{"image_size": 32, "crop_scale_min": 0.8, "loss": "charbonnier", "hidden_act": "relu", "widths": [96, 96, 192, 384], "batch_size": 256, "warmup_steps": 1360}
Rows from block 5 of a small image deblurring model, named by matrix and row number. Each number is 500 + 50 x the weight over its row's rms, rounded and kept within 0 to 999. All counts start at 0. Numbers have three digits each.
After each channel's rows are labels from the 100 images, of 14848, where the channel reaches its highest value: "strongest on" is what is common among them; "colour at peak" is the nearest of a few named colours to the mean colour under the peak. Only what is clearly more common there than usual is listed. The data: drawings of small networks of dots and links.
# convs0: first 3x3 conv (model.decb.0.0.convs.0.weight, 192x384x3x3, each kernel summed), inputs 256-383

convs0.22:459518450456507466435527514489499543413492530542492504350479542449511474538494455528486573529499519499549507524581478557554509543506513491503481472575496492415519519612481541553566494523487499532429413496502486583485595501394512437605515515497418499488525495444515447490551474513570517482476472435511497489533523516509555429492468577456503485674480485547483468548331429522493541354521
strongest on: pink dots
colour at peak: grey

convs0.125:599533633478478526459526446470345479457437495557430451465496474661470613460548586523429503427526523462479444484544410574516501557422437588491505501322522458483474519489507494519462502514456509464499566497500538352532527514505445566423462506534585495431515463483541358579519523544476492532557499532576483497424461473392534544535480528542505543222483394466532523460399514514416528461500
strongest on: laid out on a circle; complete; nine dots
colour at peak: grey

convs0.142:497513448520505480496515422528474502501510446537493523502514518550506479462499487502436476483492480496483436496465538537490485472493419522475539498445483534541529502487459576491443453493513480465491531532477494565485535546450474481510487511514494538481499520518495528481501519471539487551531459558458580538587499476509492456517507507555461569492472438477533499518504547535479485479506
strongest on: chain; loop
colour at peak: pink; white

convs0.74:450505532529582464525480489523555416409514494504518490637529470474417513543507499503462424506513497488514452498473499498508508490526559518515540564491504506499480509480520501561494483466334515508480465542494490494463472490508527486483433507500539531536499481518406499505525521524550541501453497466504523391471448489484501533545488472500537535481446547490486515500521510450476496486454
strongest on: loop; chain
colour at peak: white; pink

convs0.5:460509521595528431448343549448476510598550534453607557471543465494510549490560419512504443524529435453446442508543523579461580513480541593282451603383509477523483479481577424408367483517556484551512528751500464558485438489440469540458494504542537519478496482546581561537509514535435494498470504432464675528443403527498508517180510543505450427483503487491519498543527511341577501529437
strongest on: nine dots; complete
colour at peak: grey

convs0.157:517581497513480523399332450541493477517350545455531413446545462609490590496618528527578569472462462484476560545548490511499482528424494524482455509390548414430472522532445461600506449473472454506512567510399540466490488493591284607336493453502462550484486439514422436564405483466481472486485510474502466533388508450519565518480458515426423448443506475462608448484378524437531582418447
strongest on: grey dots
colour at peak: grey

convs0.164:470477466453501468508577474443511446500505674452471467458516482461488479537534494485492522505429515439450497444475467489480492486453524488470556500424539492461485485547508452356465467470473492459493429517472444484464440466445436433546449497498537518457476484503469482472479513478569402456532546522545374490460480576446511484417517493490499474540436533483468505507498471489432489527491
strongest on: chain; loop
colour at peak: pink; white

convs0.27:556513514525521515509449497506525466431465541481477528535525476480398499536547482529494412502481493506476430484517526459490514499477508489503551552493523472609501503510533552555486490526507523478475515475509539498495514523443558502534513485471496529507515492509510479486483499479499516505493481485503492557538429482513509539501480442486523528514462500386498480547555484486521510481450
strongest on: loop; chain
colour at peak: pink; white

convs0.139:476517529457480502531515413548446462532551400592490555573493516533475508489489527490453450522518468551531475484507544561457474494488412435532474486472450446557538530517514524446469497476534432448556543533438538567520525523492429477540478511458508462439540476522489577509462562475495457513583497492492534495579509468469450389514526530522463496469472350474598549488487641511447473597559
strongest on: loop; chain
colour at peak: pink; white

convs0.95:526445525517564503528423524494494521428483535501502431550434499498447517521517500538463449384480534385439542514453486450515488432514502477511479499513522512526496512491517508507489543509444511498395522499483505502485507524490504481524493495492515566399430489441496548516504541500492434499462489521514511489537487525471498514518550484504559484523501520510436518523563442493556507501463
strongest on: loop; chain
colour at peak: white; pink

convs0.154:432486471546523496608434486517418530481497383509493495515525461422413553430528489540463485485507460589509466449437508484478468585533392504509536505461517434405554459486480482456522447378518441455534394491419507607539513514429575484531526490470529531506595559518510631558548435525643518567476524488540464529526578523532473492430395493531386556469443468534402477501393683497418482422554
strongest on: orange dots
colour at peak: grey

convs0.181:509535551489515539441537539514524497471487538492476417562537474509524490522479518484434337502540522516528484488464531463480453468473449519503544473482555491456518482512489502483462525498444524430479504474463407461459506522535482455493444482497438496518533496498476533486537446547476527485565511465483488511464455382466517565480566516496529554433489483498503491429564568476474453400518
strongest on: loop; chain
colour at peak: pink; white

convs0.105:505485497519511502519452471495527503422471521514482494522509542485408443532544513500496484434466516506514462501463521479490504508468504510508507558537533497560496541487553527484512469465387484478485513497507523502489500479485520504522395445504542521510530469514418483491478504512547510518480494507497505423513454511492535554490513475456514519501489512404499471536498486527473490520488
strongest on: chain; loop
colour at peak: pink; white

convs0.141:508548398483398578540462568514515513441517483549518493432498400454497525528541496504482439487542486472536476493539414459492516477456447515495533445513583562457475498437439521386526537522416442376477439530376460481573533509511401582476473542547530546476479531499487510496505512563539486525498518396453475405465513435519524466472489610548381412511528482504472354510509341482526502440502
strongest on: grey dots
colour at peak: grey

convs0.21:495471415541483488557631513512514508501510564489530505480444521487462473535448516508573502470509541477485491486510502506547463543481559468465549483505498608444458533574470533478486467512469526497496466425465486456492526473467512483543574455500534532506456432520482502449478512430560444583466523555488519506504479459597554511526535485449480546501525468490416481523545479410538449531540
strongest on: chain; loop
colour at peak: pink; white

convs0.165:488492475595462555453372354539402452439570482481557283467456530416495565406485539556477380563447568575503542570560562398490528475493555486483481439519502442427545556462441451513513540603498488492494523450410510482552425523567462449496533478592612490463426564442447488521337558523410408490440558350636530497445521495511555500503528577382472506403418496542597480538548480524519497424540
strongest on: nine dots; complete
colour at peak: grey

convs0.151:500475494477522508463474565507525526462445521536481450503474487477453498526538478512494509411535508442499464525498486496463484477477519500516471475523583511535489486494535496520497509487509513475450571463475488487488516448481538528547486477492496522391501518519482504536520472500521521498490492553448538478548501609503522478507474516521515504547537539472531491478495488495512434473462
strongest on: laid out on a circle; loop; chain
colour at peak: white

convs0.76:509480494480527457487428465473552525523482479537533474498520476462414533526481534508424614510449446483517545489476538498415503479452489505477490483552518459468460496534513442562444463526517538574446527502528543524463460496503421516505457533487511541498485489490461506537462498481521523416528577504520561412522482459386474491458569516505510486533485533456477510452497529457529451438438
strongest on: loop; chain
colour at peak: white; pink

convs0.54:562540459539408472528514504539475485545503421513495532435475560610452497464544510516498404482590505505541535507510501492511497559624429445461450472545496546497449469530464547494489490561463489493491516500463484483493534505455506492468566475548511497525485490488433490458541552480464475607496479434466525572518448483588514480594510513529502553529539474484530485540547463550552548495514
strongest on: chain; loop
colour at peak: pink; white

convs0.128:553490570476469516528455412522370493510490518505461367475530604515486535449472517437487405445479507530477488530342557468492468507475513472474474524448511501424467448358508438486537592498548447452439460484678547556532489509508443565472484502581481460516541522453518481499494499421492521491516465588525516488542500523445491633482515493498492485441446515495520588468394812570440506502546
strongest on: white dots
colour at peak: white

convs0.143:498579375540503586498422496505546417463427440444507327563420416400437553575523498487525451526449452462503514471467484414508556589488526424497552553502423493491429493435500507533389544567535516490488495540535547452568533496367503444490539522555488449498435521501522480485642587520551497493550539454571510533499489465594518502544567482506572522570391558508409485451578480388514519473503
strongest on: complete; nine dots
colour at peak: grey

convs0.53:495498507506514477495507492517479489521447488495472454513481478506523490441462514511466468416523520486448513554515443482467478443480533490490485479514501492535487513517493518529519543495485488495516499487483502498481522488527519468495483541540476522315440503563493527492537491526510465513485453507507504500553543521519444499497606498579525489502505490502512516486536475532541519485503
strongest on: laid out on a circle; chain; loop
colour at peak: pink; white

convs0.15:567540526562487539504441536526495445557482397452575556386441506479440507483567575477414553423529420488476446439531540444534540478498526506534593524502520460569237406485553498431277536500481458537534509376462572507505576359493595528475526446551507515492465596544516465438417547529429579571547552464365695563477513421483398517581467534514418383536498526485525547468612535392560549553538
strongest on: complete
colour at peak: grey

convs0.150:541477406505541481485537456462512523528427564481523479406552484563498442490482489468503540485484457506508490529425428519464512477461564386505546608511567523476478517476383475471497515472500647459547408475411424386493496544267575559576515472537505476504503432407502380516489520551546528498524480433521499500502493475457487487501460455486598544513467466504483611521373158542501509451461
strongest on: complete
colour at peak: grey